Weights of a small image VQ-VAE: encoder activation relu.
Rows from block 0 of the decoder, named by matrix and row number. Rows with one number belong to one channel. Each number is 500 + 25 x the weight over its row's rms, rounded and kept within 0 to 999. All counts start at 0. Numbers have three digits each. After the name is the row's rms in percent of the matrix's.
# convs0: first 3x3 conv (decoder.mid.0.convs.0.weight, 256x256x3x3), inputs 154-160, a 3x3 kernel for each
# convs1: second 3x3 conv (decoder.mid.0.convs.1.weight, 256x256x3x3, transposed), outputs 154-160, a 3x3 kernel for each
convs0.48 095:535505497506489508531466504518497478513458458489529492533511536497518476489526505496469456466522500499496475519473461500509521523553497496456504479489494466528540525514527506444538492530505
convs1.48 098:474478484535469485508493481490500475484527553528504505484458496497456482528469512485494476478483503534506549510528480493565493483520496522516525509458499496547500532504481459479531501481489
convs0.49 096:528503512453495505465523487511521521434485500463517469466510530524550491507503517479501502461536535486449532517487505487497488487508490496489531506460510465452492494514492475503478539503503
convs1.49 095:499478519531498496535506518427522506529520501506498517440501518480484503502533517486496505461531487508518491537521515508529475522519459455489483489476492473480513518528540516505531556516491
convs0.50 098:513472545457525498506452502480520478497520496507531477494478484499538529536486520515510468458454492485475483534445469506477499504455488518463520493518504522470462463445508534515512499529509
convs1.50 100:500520535512469496497462466463517508527506496476523471522485499486539487520501510501506482513524465529471490479503497489469546465452505494494509514550496493501507509518549481538512514515500
convs0.51 106:458514557492476488511479501489533492479561534515487497506482499528553480496529503499498478534518486500504530500520476498486470504466471512508517481500476496503492493525501505524526508550469
convs1.51 102:454478516501496496524502520477501489522548503497520531519552514545497541502505530516505506494484507517510494537484500524515492511512481541552513498434487505507465482486501546531529522514532
convs0.52 110:525462495506471494492498488485470523498498544472534501475449518562506505484519470449461481496486522503457532487517486484452505477521475523531483451511475530470502465511510484517500533527519
convs1.52 108:530502531506504505487499499567499527497508474466475482547530494559472471508470515517480492446474491525519544510520493519502543445458507492531525487494503505493543505497497481494456465459498
convs0.53 092:509547500554506498457489489504531465526501498497515509526509482452521496502496497510514446493510531524485470491450517532489503512506510456496445499495479495469488502479498539484519501465491
convs1.53 098:476468458489481472524513506448519507502518499511528474504510452494523492489515487546525433515507534493516510517495539504462437511563466536479475504501482549499490523493467563530487446486507
convs0.54 094:480466551503506534489502495458503484481496474520529491496504476546517473528527515468475503468554495480496502492537484470479529477486461510471501541505506537537528478472510498484492492541449
convs1.54 091:527548498492503492482488526469478483546545558476489512467475437516479486538477473499492507476557524454519505519530512484520531442479495473532524462502513488490481500500497461478501495505538
convs0.55 098:513504467472428513504478516489459521512455462490490511497493464501524470478478489474508486524462493505483504483464477509529474472469506533483489503469465500480504543488474523505484480515481
convs1.55 099:492508468471516499480512496499492514484507504489493460477517509484494472480503501517485491514514516518516477496518503505492551487523505468471502484524515513529526508540544488507497513521454
convs0.56 094:506500455523490477495500447491476465490523490520491482512510466500555520497462460509468490484522497493501502554492552515528502502493514539529529508516500535520524564552481477532540502514535
convs1.56 096:532518509501495516524524484486506459538517509503522502552484488509465501451515519524520551542511515483505490488481505524515516537507511492516468498487540477476503473548512564510516547486536
convs0.57 089:524501519531515517513488500530520456477501484494536468517477496507470508509489503476515494548499519419520530525523492459475503506497485490526521532509480490469512480516497496541493503530527
convs1.57 096:507501542488510497507461524525491496466496449470455501522532505520495522523525511492527458499536512498503494491503548489504518517498512512519505488479484485488547489471496496507483462482474
convs0.58 100:504489479504508503500526510517513497517503504515489517532540503538532542466485469492479480508484511459474489532486497531527520531549491483515506513488477474510509538558509546543538488543529
convs1.58 101:518461495508457495506496508503472532486472500500513487495469528515521522496502521447452484520542460502520483471489530522514529511540540487518489505492509476524452510531554514482520490549506
convs0.59 095:476499508496508504496525497496461478498525525467489514482524498480500497484547466490436479449490469461452466496489523509529501492513540494546559527502497439484516528551509519529515513512460
convs1.59 102:479518483524492439499481499551489541499524487500474524494518488541581491498523526474464481510464523497507457564497507470490487473506478503508476458528493476503494509556502482493507535493484
convs0.60 101:503531503563510490481442453505488482512474496498465488495540532523484508484518503513506479506461476477515474492491477472477490454471475480518517495502476482442494511496483488484527474544530
convs1.60 094:496505523469535486472547486514506466521462510463475492443434513540501534507474517494505506547505482507493539474482479508488546495452476498475476541509471521505498461539497490530494511486470
convs0.61 105:515514523492542492490490487496536452505469506480461459493522498541505496495516482501501484543509490512497496464470439480478463505472517499478478533527488524501494475542515471475484475477426
convs1.61 109:484482505528550493554469478481489502515537499509525523491499515458598527498525545534522512511498492496508498485456504494500476487525489515516468494496492451516497517513510522506502509520477
convs0.62 095:504515491489512554518509510523481482510528507528536526500479484536522544505505483492463483475545496490482452510512485469514500469463478555556505495508506518485518498541484512577478525549552
convs1.62 096:478497506484551472505460501488516500529508541542530487527502474458501521488480484467500453500501480502504454477510513481531489477499525496514492493527461461503479465517536499508532514494517
convs0.63 096:493514527516457509493503490495500494511537475542530504503500497465503501477489546520476470510527510513455527552544517542536482533538539496478513489513473518545552458469517520547503485495479
convs1.63 097:468542464524501484491483545497533505461531503490490516512497514497507518514523523511493539533487506492526526491537461483565508510477499517534527540486507537502543519519534489518544470499455
convs0.64 090:502493507500480502489477510479531500469527485521541521482477495496510477473499458482504482560518476500552512563539534532528525537526524505464535496522489509533506451515541524491557536504494
convs1.64 091:537520503478523543494485498518491511528486518514503482525504522556446509484535463481513502497517434464465459515483502478547502521477456525516470538473522511507491538562495486530467565514499
convs0.65 098:508532516464474485514519478531461506520514500504504507481485505481513518481494484536532472518530473492510499515544511533471509535508545523503486494481483517533509468487495511536482532510510
convs1.65 098:475493505532498445498472472498551456491523476491491450475523491555526463516524506519500499482548496520519482509570516487513497491475461521509511523468523537501516469515494543512522514462504
convs0.66 092:481477475501493502522507463487501515477485448496549499478490489498514478426520501486512483507494538476457498495522546489538498486528491475491500481461535480472532501515471494555551477532484
convs1.66 094:493518474529517473481510503526549516521462489498460479548505522499546494493543514554587540487554526514520504501526505492526437532498490524468474479517482498500480551484457532469472481529488
convs0.67 094:501485500495500507472476499493489489512516467497458499483482500565560480540495489488529488463424481458475508499555466506558497454480524506465470479507531496488498520526508546510521525563464
convs1.67 099:499489566513500513501482530532516492510513475515476463500482477510507530521479511496560521495529521515531501504511530519549492510522477504496478514530474477503502500528511523498463491491492
convs0.68 094:496528509476481521550472496484520518501516526484515502503488511484552497468528478466511516518497528518513493470541575499571517522541532500532516526511523512522493509540489491559508497508489
convs1.68 100:517486506494495474490500499474535483478470503523499490529499502515494514475492491512520471499515489479492516474514495484474482502492506513511490484499519486525452482498503499515462504527476
convs0.69 095:480499499473439509568523500506488500456511534490502509493509486506496471464553520444485509476479502499506506462540483467515488486492461546536474457487517468453488498466483493503469488461463
convs1.69 100:503530501495486521491518511509495500527484519537502514517515507454495515472487465454467450489469478478517542478492496465488509502468451491520485476457486478503510493527524473495519526468453
convs0.70 111:502499435512468507562498484487539502491526506489465501498472519499505524510478512517492460463433440470504494434501471409494497479468477524491516474508517498502520456470492456498481450478509
convs1.70 109:468509471513486499484479517479477478498457507512543511509448499452497498522484481531511448532448525536504511486511468485460508485459479492455492494454518526489520508518479513494515503485464
convs0.71 113:499490474507507503487484496539459516512530511485493544496528521526552476514508519540485502453495511458510512443516480428494483485499498515516508446531525521462507504530466505528499470506501
convs1.71 105:466442488498488449487489483515466500511458457485519457526521508510512455531484493532469455515464492525483508477483491499436525559532546497496479524482475494491512532499496535480477493500501
convs0.72 096:508502476504510579496495498477520524491464496525465467470456511487527469483485462491510525489484527526533509522504491475560541486466480504525503472492522503527484519488527499526518490455498
convs1.72 102:495532488510501507477464457495488526477493493476487476508549514497544540515492485486512480457454510466489532500492491503510491503489507475502520495493521489508497463492507500487501468507494
convs0.73 094:497527508450481543518521503502490497526502517510550516498481492517479508473503510480501423529528440497482538470515508483516529478492502454476481501510505495539499472469518468476482479462503
convs1.73 092:499554516482498483462479463454517543496505480480468479533479486500479510525482467474509508462465477469517510486490482477502463500513488497474475484487527548511506489482469439493497468471430
convs0.74 093:531522498517514512490511551488508532485508486505477483495498454488497491546485481495529507503524501517457458508529471514492486525528509529526493498510478504488511489481520483492488480525515
convs1.74 097:497502506490500542525452510520488481474494500515483481537499507492508550491471486478467465514519506469491520531493497455460506485492511444482501451515512464516474476490505516448473486491494
convs0.75 121:446502526527551441517486487475514480463536507446505491478516491449543515495520483525539520481501479506497507490476483511557495512490543527494505529486479478498497498516495479490490465510476
convs1.75 116:467560508474523494493507521499475481463498487506469520509512493516485516522473504506500512503490505498528468521540525500488503499453514519495491492484504530512455493486509497462471494417479
convs0.76 104:498512489457486456497525491486467496491486492505541506523480518490505520507494479499471468471551456505474493503522494503468495520488476478510484503436499497484486538476483506543497483532534
convs1.76 102:468477504492515497487502513537505507523502546506498545528512484496570584459515538478456542517585530512517489515487478475490501471504502535533506495528530543559530459505465523525492527540531
convs0.77 091:529503481545485467494547524530496503504535509472515525467514496506521465463456466501526513489516530497527501527500493527522512498486497490487519542558493497536503498499474483504502468524498
convs1.77 092:520537496510557559494486501440548494526508512497501491502483487458519561503518512526520461495547562499501509472497465536515505492479506490472498491519506502498501496545469450484478527532489
convs0.78 099:531495520524489484515533518488492517510505514455505511509554497475534497483535499498500555505530518456488566524538511498514483556514498532520478504455473494465493498516449466483504501543459
convs1.78 101:492520485520514461556486503516497510451504444489485500530484458487582429515493509476492483510493478455494446533523524456512452497531494491535493475487505473516489488489509463494486500490503
convs0.79 110:498494514457465511496521491514543510480503522467498524457488468468516466491504478477482508522456495514461522500515495472454494472511482498483497487524533528486469507550488507526521483468521
convs1.79 111:468500488507485478566512511481535552520530529516538516532508479469483505489473489527523463523486471504505484516519468533482492496484519491534466510490506511493498481476513509483496522570491
convs0.80 095:497516503520523470493514475501490483506490519479509517523513504521510450509469484515479447526495489446494482528536509471451488492495530521459492562519493500483488451513461518477489488532520
convs1.80 095:504443467501488524435510497529482508501526488472474527494495505498475490503487518524525499496494487504504503517481510516500501521491450497458501514503517482477496515498494481485545481509492
convs0.81 116:479521502492547495492514504500533534484516495490477449495518519525506526499502503479504463530440509469485507476487537504498464463534505495475501469473488511514479475522486478578519482492506
convs1.81 111:536466503495597485448509508539465499475485506493513464478518494506482549499533524488482510481463516519463524508535509512546484510500530521491512521467500469493485518464494468464537504502491
convs0.82 099:482483494508553484511518507498506485498481475468467473486524494532552447499487498553534517516496550464504497465508519514482512519460499548508499537523517516525465493505477502522489503531488
convs1.82 099:500485522496522509495487482501473513523483519507513482504534484475529487487528524459551513513535533475520504542518475498551504501530527536506486493521514473461499480525478475518515510520478
convs0.83 091:527487524541470494502487482544492464539506523476479480550481482512487442491563478539545516486503511493496522485491483462537520488544453489521507483548544520508496514473483505452491529543546
convs1.83 098:489464497478475491521517491467506497505477472469493519496511564452490481496570535534543508496489525535476470522530515476526500498537485461499512523488476508515460494507476515499521531489518
convs0.84 104:493480493501500482513524475496527513514538499506487498499491498532514465498498494516478468527492450473539489555516506505505524512491460502510526481474462509529493492505458502498491538478488
convs1.84 099:460542528477562531503493504547518517460501541522520467537527505491519527522489507578492503480519531477469477535526520496513517459526517515488552522516509521500486482489532500502498523505507
convs0.85 094:497524494497559481500480519477532517520446509522518493488497464483539540495516515488493515489473506525504475451469495490500496519470472492508506514455504506487506504518473520506496463511513
convs1.85 099:467500451447560448494472511497478491476528508532530478497526500555520505501510517533493493534509460506522506525496515511467467521464507545494525488516496475511514478486485478467499488487503
convs0.86 102:531470458502448471527507474489512461490482510508519499543539518498447493472513492495535508480484512499454485499505519529513496517500467545547514473504532496505482502488484509521497504496486
convs1.86 103:480483453486478515511500479504530458474448476508512492518493518509468530537500513555524504491467523510468545485503494544505528532532489527489502533542511483506493499493475506454492520510489
convs0.87 114:472512501529503486481522491503503526522531517493469485480531471518501526492531513495478494487514521545521462557492464515500481455475512512518539498463476513458525472495450536506467490555455
convs1.87 107:488485485509531496457452483507486475502516521519538511442483529515567453466493481541488473494532492482479516500516491488443527498494491467473522529519453541495494470487535460516467493511478
convs0.88 095:494483525500553475456484494532477497499544484513515483512507535516497457469488465471476484520444525482515517507496545504510512487512495477519517488501513503457495521477482525502514504506496
convs1.88 099:480497521497519477487522493520496519502479494514540519484476489508510517520493475499519453471512465518460493491477516503521473539527505512494520511531486537499514466435460483470472453500519
convs0.89 097:471506502513480467497464516426498512495485499483477516478518474515532533455498491443521446521555499523510467501521495439444475526496480522511529500508493524494487507515449458489451463452456
convs1.89 102:489485496486470504502482494492502500482477506512513508487498514510472488462451500534477513529488500492471532540473517499477539518479563559483491501477488469480524473512532493540525502495454
convs0.90 101:497503471513512504487472561503482511478490504507501501500540465513526462511528493467502444492504493464479461481504492516458513498499515530500513501481502522523536505526499540550494483532519
convs1.90 098:508516493510516537500495429515484494506510487481484468499478511515539552501470485494487477509493525531487506536525517514477516460522504503498515510499514514481488472542504468498528476465458
convs0.91 101:474457485453507447495488508480516496491514527503524517524478507490503463496534483532471512487497455507487465534501519519477492486507518507501510498486468515520498510539463517492511492523499
convs1.91 092:553515544478503512504496500492497468527526493516487491493524518492488524492536527542516476498488511517494497456516540474494511496464525488507524479521536496533485517505491550506467499482498
convs0.92 095:521494475488484530472502489483517494484517508481504463541496493557534486501516500480492513515446497468479466487538508481503517521543498509527479456485480512488512505522497523547533533554538
convs1.92 097:532498523489504466506540500542496546483551527535504493491500504507521486525493521456520531458500542475465492510519553489518517501498508472494522482498480521451503502503502567515531441544466
convs0.93 094:477523489505457545451490513455533548514519549497510477518509551519550503473510511493469500511437477473496521507515502501507470473507483517487484502532508521509513529497511511509526487480468
convs1.93 094:514475503499517474467501513506492503492464503483508470471491461482496501501451507512502484555486533522529517512537479494523491453534503457487519493504538526481467518499500500489518556534515
convs0.94 102:473508505512572513506513488510480523501476480517498494501564547453456496492526482489512481510486522515486545514506510547477480504532490536484467520519496490511518463484518500468518475500500
convs1.94 103:495510529474522536534467489508493489473480551502508459528537501466500503483521517517510512542500490538466518492503500478473470495510545468491472515564519490507472510495481478466450459511491
convs0.95 094:486491499502551518493510517433492487487517486484499496516526540485516511481502513501517520524490498470492488508547505514531475519535458517520522474474481506487488494487485532490485527473486
convs1.95 095:520519488517446488490547486481498537521525458519475521493498522486514526501530515531528449512490496485505494525496490477510466473523509516502469483526484511491460534539479518502489483514509
convs0.96 103:468498513522527508529479472520533538490508494488526482532501487506503483504514494486502473517502482450482523509465543451463487490511498457497501460502524467516491493469466470462485485468478
convs1.96 102:492471503514526528513503506489505437468490465493468536471470488508459499466487458509474471507499534464511534482510513446452492491467502489468525492453479499501513502531467509522475507454471
convs0.97 099:504484571510544531483490484471530496440500500502513459512461527544518506509482525517493482538496488453522519478510497454499484499480510483461495482469480513471464507470529502497474464447487
convs1.97 100:463511508488469503475488509523512549465497513475487504480514505509472523485495468459539529492470508419472496471465518483476467495526470471500490531517478485500531508466481510467462492523467
convs0.98 123:525493466521490461488470493503541488514530515528535534512505518504496500492508510492495491495517501512508477529599520511508530548489529530501504501507495497536521573556535528577550543559531
convs1.98 119:500484528467463496460505499499483471521475457497482472460508459470491506493455503468486497491489518489508523472501495446500475453473498521503505499470512523502529478524452432404493488420480
convs0.99 099:499451524504503516487526460502508488512478502491503498509523472507515459499464503512474477472481477488470492504516495539528513495523512496501492504511491465511504478528507474486498474502489
convs1.99 097:486492483475491523523521517495428519520533487510531490453471485523533473472485487498472485511541523489496489420471546465464521491491482484448445515535530454506498516435476461448512494506504
convs0.100 107:447503505520528533502513530512512551526543487489513510506478465494500549511545501507508517532488490494539518491529449451513511491487499479516511492487515484515501492475502535492509488449461
convs1.100 105:526504483505514499511477514472486518510526523455476499515543484508522538504492564444504511487509540500475517510489487464481487470490506526513538468442478512456504535505496483481496474499544
convs0.101 094:496512553502521489507511454514524498495473526492490549521492479475506485481529500448497501493486488493553507515512482498521523479491495482478490519498496483503462436454485455485506521511486
convs1.101 096:512476477526493528495518502517485476554468500488419497440515476512481480523478472503488507481498500492501472501469469506456498535478501475498495508488502482462508528483460464502469478506497
convs0.102 100:515513483504531505496480492490503513538532484503514524489480513465418474518514499455531487504507506503473523513507504500522463507470510486494484450472471474510507486499530486477492478530499
convs1.102 097:491486458486526506480478503480515508472525480531513503520502462498489510490483515492514553523446528479523503513549496489483528511482519500502530467445478523529483535562513497525537505472496
convs0.103 099:508528493465551534527501495493471500530500536489489502467512504490499515454510517550509528523531561545507543500468473556533478511538532501539546466459503515540503544493514479482540527492527
convs1.103 098:506507497476547520504503484519484512534527533523497498501481462533486479517487470486541476528511485473463492498485510508516542528551510469543499470487505477503504503486467519525547481480487
convs0.104 094:516475497501456528479480508508517474480513501515533537514471505494498440458401505470451504508550521483502518505540505475496498498549483445466496506478519537475515501446530525518493496506451
convs1.104 093:457522524519539503466478461514469499522507480470474519510512502510492482461475501534483515524528482466461475468477510471548504490504484541537496464501504516511506500441522512510511508500520
convs0.105 125:493526524508495485494499506458467460469472474485497514460498484518474449479444462529473518469498500533532478464458491506487480471469504490516505460536516519489486477414410481481423487499481
convs1.105 112:502495482466495477488494511488465491537489492507518467483527527485467527475478506492484494463493504512521499541552500466539520490548550522464503510556520529521501526546525512486536451461526
convs0.106 101:526503496496483499529526491477551520492525462505488496481510515510511500499497539495477510504540531510488506484525570479510499498509475491498507486481482520454491509483498485471500486493488
convs1.106 100:469538496484443439523516470476518476488487481486476508520501522509520454512489475501511500480484460527475484451485515498514493486464500490483494511481478517519447511518521483502485494504494
convs0.107 091:517509523524526492501466513477507491542505528507536487494498511504534538469490501498442506490548478508496500472472511502520524469499499535484496469477479489503540477495509487488499503502477
convs1.107 093:488506520515523490485478510488491505477505514487514476479509495523515485558488519467496503467503486504512507494480498457499487470452470444528471516480461522510483523452524540498471463450506
convs0.108 093:510473537483514492510525532532565461501476481507480475500510452488500471491490506504522508474475495475455466494537501503473525466533483533504483479454503430463544519458527470496467452496524
convs1.108 098:485508421498499501483526508510532492533494495521464486512506554487479539501527490532529468477500488533486476510516489534521519522522502513524454491508490491484483531537497508514503528488527
convs0.109 093:482505520538585517477513476506476484516509490500500478467485533507525485548493475495472509521518482516507500473469519474524500498538545492552512473536506502509493553543510513532477534498497
convs1.109 093:474514475494564480559473474538480493487484522479475499510477489525509555463527538527456475521518496509495469476502519492519509509525521504502520525528512498530488522522500494483524493517520
convs0.110 091:447466494496464508504496498492575514520497506511506507504484486504549516485489530524537525527559508468501517528489484466523508471568479469489506507530485490508502521479515524479477532553522
convs1.110 096:515502480485477499450476499530517499467533498508468542491490471487526517473508502482512530524529500451483539488482485493489506535524522484527511524489534491531514476507470521507479459541486
convs0.111 095:548490509493511499527526496492498488492510556501515471510494462496495482460474522478495498493489455539501475525492505534529537452535513534464502495444498518503483460472497446504471532494499
convs1.111 096:496500519532479494484522492488519457517500507517489515500510465518513551504551478493538540501508497502481451490461524510465549477505477503497467487475475528517516515502492519502525527472475
convs0.112 091:468488520522498491484474503491496484472517510531524519481560494490527499538517486479478511512477484497507493505482541471521528474467522508490483497459499461446527515480512500506550508511552
convs1.112 099:508543499531473500508465522520503481531520528478479514514531498562489494515496546528530496505516488504532522483497504511484478471485517464514495509502489482499516532487471469533535541505515
convs0.113 100:524482457530518506501505542520480473475438469483500509454478503476492483478523466538499495532530514480518486497494484522462501455524484553481517510525529529473482472498464530506500477502507
convs1.113 099:525463489473529517480507505457506522554531532489472527452446484494510506510531488513544494454486489555476487524494473482485526502445521500476502502498432478487508524551526526513555543495496
convs0.114 103:489445486524487464485508546518460462542488514514518527485451506514484565521491500515522484497553537500518456501478455477500510469486536485503516470544496480482513492476504507476537475515499
convs1.114 102:468453481511524492509490510459499516505498465525511481482466478495490548492486527503502492542507505496493529504471493517513493512489459496511480510541529476463485504522539527541504488480490
convs0.115 118:520475483460484478522498488496547512519505519498486509518441496501479470502483517492527556446537562500535475546504489527552517490472537490506533472510521469501545518506527492492544532545499
convs1.115 113:496508487491491505511508488512481513509461519510469498461503520505431448503516480490462485503485473492528476491522548465479551498516515475468497478472459523487479532503484498474495458494478
convs0.116 100:494453547539511502493491502478513519485466503512483486512535468467519502497425494463541488456541479499505525513496492520509500481484490527471480512497490513555515474470492518565523473465507
convs1.116 101:538515547513527498506496502550526471448505478456504481489504461525464498499512477465527482503533501529483523537501525525512510478472506517509513524467490467551506500477512523541490537472508
convs0.117 089:520497466510509538540484492495467515453504503498500500491512488501430472481516496488539491507513508490546529517584516505493491469473526491466507523551471479552475488478486485463438482465473
convs1.117 090:469493518459535519468474501501529524502512472537493499476508490540545534478501486518569486457507516519514509529494495456520467493524469532515505511508475501503461469511491491516516536511476
convs0.118 110:497499511531498491475550516490457462533514516521486501480477482491520462528519477523510509510549539502531473505451494464550544525490496505476493486540499500465539497494472518487467492519483
convs1.118 113:479540517505496480505500523469511455491510516491505499517498503496486478518500522487459485483489457518497499499469500461523481452503509488508485538526535542511529517505515494489494491472564
convs0.119 098:460481496493469510477479510497518491457520506518500477525496488510531472513510503495524517500460513479499405470521435498486491508520502481505482472479543534495497507507529513520509506542505
convs1.119 101:542525489481475501504497478521517556533468501490486516515503507481494475532485484490499499451507508500465490515533464487488487482500477522485516483516486482493518492491501458518511465501524
convs0.120 097:491507514490518526507494478506483470498486466464529502493470517469485459420491535491471467481479535503519504524473542511528490521522472481524514512518481506498426515592507511503462509478492
convs1.120 095:499452509519542544485542503541506497472514467487478472509494494527504484514495478488474495452491526567542495515499516509465468511521508508499517527464481492481490505486476521522508506507494
convs0.121 102:454503481467496478470480482519497503480463520492472505464502506533500520533493474496538521474501522504502497529547533488542580469526519491531504461533499476487493506538491529529480562518526
convs1.121 101:500517523447449467472498509517521483478482476497478489491482454522477466523504524461468520491484484488522509492507509453496512483485476503458460516496486472503513507495477491484510471483523
convs0.122 099:476516481509496498431498484496523521514515494489522507519502501511506453495537478489458494507515489467490493471525530482468508487519528518515515491491509494452490508545503517535551492511450
convs1.122 101:497493523508574504502485536495531522509534499433492532483463490523496539490483482501538512485559483501512451474497472474540512480498489528547516525510517560501508477460547465468534510492460
convs0.123 092:467470480463518516498467519473464516487475435497529481489493493528499560474434479503458472514535484533462483477480486506498463529506491449514504477485514503474466480500500493523510475480493
convs1.123 093:527465483479482495529518488472521509453441547496501508551501513517555483505457531512470504517561510503532499468512513479487476522505511509506485467524520501476517463481426547498488522486508
convs0.124 103:506513511535526518526562515500499475501491483482526518498503519432511504505434525469535485501479519522458502557534525504479497484488473507480490472483507450479486506530489466505483503463489
convs1.124 100:501555534517491465528543482506525499506468460476487491483483521549502539540468504514478526537463518528463506520554500474500458498503508530513526454491506490502528493530512483464518504494469
convs0.125 105:497455466506473541568461474486446517497516463505511492489451522527539480484541484488512475552534470488538477540511485474518482505479492499454517560491501485535494528491511498512517529527495
convs1.125 103:520532497531506490494542521489497498486536508497505539518524524445512481466504470487487500548461474515469530520509526478541500516480462488503551537480531478514533535510517514499535473491485
convs0.126 094:508493454480489530516528492481492475470480465492498543471512491525494513481466532467500483462496536449524514504473529517519509492524485521496501475478501502551503558480498502492478461498484
convs1.126 093:515530527526474532503511536498517459539507480476508566523488483516480514479472493502496477529536533510511523525501494503511519481504526476507457496438466487497512507499509484474569519491491
convs0.127 090:498502490501543498528484492487458487548482486541538500508496553504506506505493457484534486523512506513522551547475482535505481469521542446437484487497503511544505464547517524521536510534479
convs1.127 094:474514476502515523526502524508476503477488520481469466501496492477477468493495532473479499533437497481528480478462505454453494480497468505499468507522496472537503434556494493463504458527506
convs0.128 098:529488468475523483470521487448557496488500468495517470547527476498539525483498503480512500524492502483501499529538504490533478530505504477463448484508502517515507508512453503528517489491525
convs1.128 102:533524480527444479492477500485498518534559514497505522513506514507496507475536475471533498540512507519542506495479521478479481493497500517495514538459506519521517506528450473518507514451475
convs0.129 101:499514461506544493460497473501487467508498485520484488496541476497465534516505508490523521506465531547504476520522463503532471499532482519469501461516494494490496469498496507542496493501495
convs1.129 102:499469512483483459472491484523524484503463543517545519481507507498514544519531506532466485524461452513494493520521523524511513534546521536498503489483507509514518508539511460518501502486502
convs0.130 095:494498478503575508499522520471479490505510446503501487506498473501496513477559517493503532474558486485521497502498503494507462538487508460452518529477511533531489502503476463486476490496470
convs1.130 099:501502495459516510506518493482504548473521531516542533479479503460491500496496539459526535521492462481565476483547512493508529536511533516533519487518488531490506499509495518509490520511509
convs0.131 101:497526465497533509552455444488523502496557512498507531478510535482514542454529478463485506514500520466483505544495492496545494494526509529489487544539501534516474492526487501515494526510523
convs1.131 100:480477492509547497495523455488503510523501527504503512461522503474492492506487497506468486489521515523534503502490488546500508528495504505528487479509500531518517518511470522526523509509515
convs0.132 089:502484479503484494441463475483493528523526530476507504502507496463536498500545502531526481520539523471474525465542505524499490496527512526488469534501495510489489481484497517564485489531483
convs1.132 093:527533502496499497529536492479526530484527506494518493486496460510503511480511493531523535523500509510478510535485479511529547582510527506555503538513509514525496518535526528473463532476498
convs0.133 097:464507523587535494517415502434501531539500545525522498514518495489537571528543472488486492519508495500486513472525510485482496510505509505475453471480462507463475541493524488475496486492512
convs1.133 098:502547493533480538511463506542519505473506470461496469482477505495596466516484504476513470472502481502526508513504495508526486448526477501529478478481459502496496510514516539492513525515515
convs0.134 098:510454507490506465536485499486491485524509542462520487454511469517542500479486463496518482509556528510537483513486484488474507479493492496503491475475522475475484453490471479520473492462490
convs1.134 101:503478472484490504519500475478479473493485486560518474509566494477531477463470464522471510502485491500521501565514473507565512503516541484515492505520520541481497504511506537505530506507496
convs0.135 105:490484461508501490505534496522485488496539507507476496508536487484482506479508510482520513492516510470459493542537480470520466457486497482493499471457506490507477506500485506539498492571467
convs1.135 102:484536518492454494503458505509550559480537513502463474490481477513459526514516509484499468514516495532481452458464475480497455508492520471483473510507489483530515562504488497540504502456495
convs0.136 098:476531506514511521512464463508519517456519479500516529483501491502489441526461484501502485498492494515457550458484516462515521435516497488477514495468488499484505507492521471469517465523503
convs1.136 099:508495530518505466485475483500522499526495557490491480522449456538510489514491555570484495497495493498458550504506503457502533490466492510540507520462528492524497515550552492458538489533500
convs0.137 108:473487527501575496513498485477490520511518534499499458477497482506459526490551510489495486464549479527494502522482455527528503493469459500499506464509510492540487490510500550492532485508473
convs1.137 101:512537503566545500512499509503526506495507479498477512515469465526531505519550535498488485512511495520542505508480495510520525491510516475556501529537555572515508535490480466490468520502498
convs0.138 094:487443498502477514523469522493521530518504488475512516515481502490429471472490485514495510445482522502530462518533536521544471495498537504515458534462490518506481504493479492475495536512508
convs1.138 092:511519486507542472487531507533509488492495490479499500451497464502440503494489468465475474510523470453511473485493511514529463477454477491501471472508462474482502544507535534518523558517538
convs0.139 118:521476516518505481474491465527521532506519504502509510463422525495496512522472543530549486550517477476490517526486482491510486491497470539482501505488493523520479497504506522489500529518544
convs1.139 112:495478532499516496473541504508513513483481505488481539504514466494482474482501395518476482487481452492492496511486536504460472515480490499510490508463489489446497534512531505538517491516455
convs0.140 097:489489494505492464545506446506513548514493510502497511515503490501521491515499542524476511495538543503445459524512510526531547496496494498475469483484460526483511530538508527564563531522532
convs1.140 099:531521538512504529454493492515505546511523497466463468509520487543480476551494433522529537493498509504492483521490521482542491484497494514511497506484504492485473487547493512534506486475488
convs0.141 098:466514524492453503547518494476532504509512529454514494501480481503521501538508517445490496441475525502480508465480511503509490458506495517498473492480521462476466506486488475525506485482531
convs1.141 099:522504513514512474444508519531522509544502567487554554536464488551522519513458528484461541458511513523509550526485506556561510504549560524541514481540503518509469486495530484518500434488540
convs0.142 096:492531501518562569544528506501507512510501492524527546496518508507536498530485487483521511525473502446501488481551507461459460524470507511446486474475526505478507511488496499540481458509515
convs1.142 099:494473489534528469511492510520555498514516521456521516472515492467514529510536492487497470479469504459449517509512535476494538517507545491507484500494527558475462496524553518501517514516515
convs0.143 095:485511530516532535521461507532514489519472467559505464497508513549496507512524475489485508465523536456492502508475512492456459487466508432508513433511476469536498519476484466484482484546502
convs1.143 098:523531504524493523532498522552497485487483445468467518505520491514544498475518527526486489503514473482485480480498489477493482545492532491485465479490500458475481507533514456459498471494501
convs0.144 099:502467479473480519524478524546549454503497521472446489519488488488503484508545528501505505454503460524508493504526474507550538494514488480495531482496457452501518518549481498449501512505498
convs1.144 103:487518495471472474489493488503510482476487478490511514544511485499441494468519508560499476489524540478480487479523484515495523506495510495507474509526486475524483582505517532506503526572563
convs0.145 091:504482498473499494470475512498496478524521535495565476477530485533527504538455485471521492536426508523465533485493486496499497495517512515551514466532489478526508542503501508574488522523527
convs1.145 091:500575483496520493524542489515504457449476518477515529507530521475478491504490473467528507515541524512539524495524504488511536510500477556542507540477456480476484519535473514542532524558536
convs0.146 090:481455508485479508494521497487516490538534510510486506466531465512571521496501504530497494538510488503530483537512521490501518520553518527474517480476517487513501531513509486521528525536527
convs1.146 098:501486497528461522502534499453498490517546491521486542510529467480516495521508471502540505506545492522526493505511516516507538499555473452531516559521510495519499534517507540465491507488493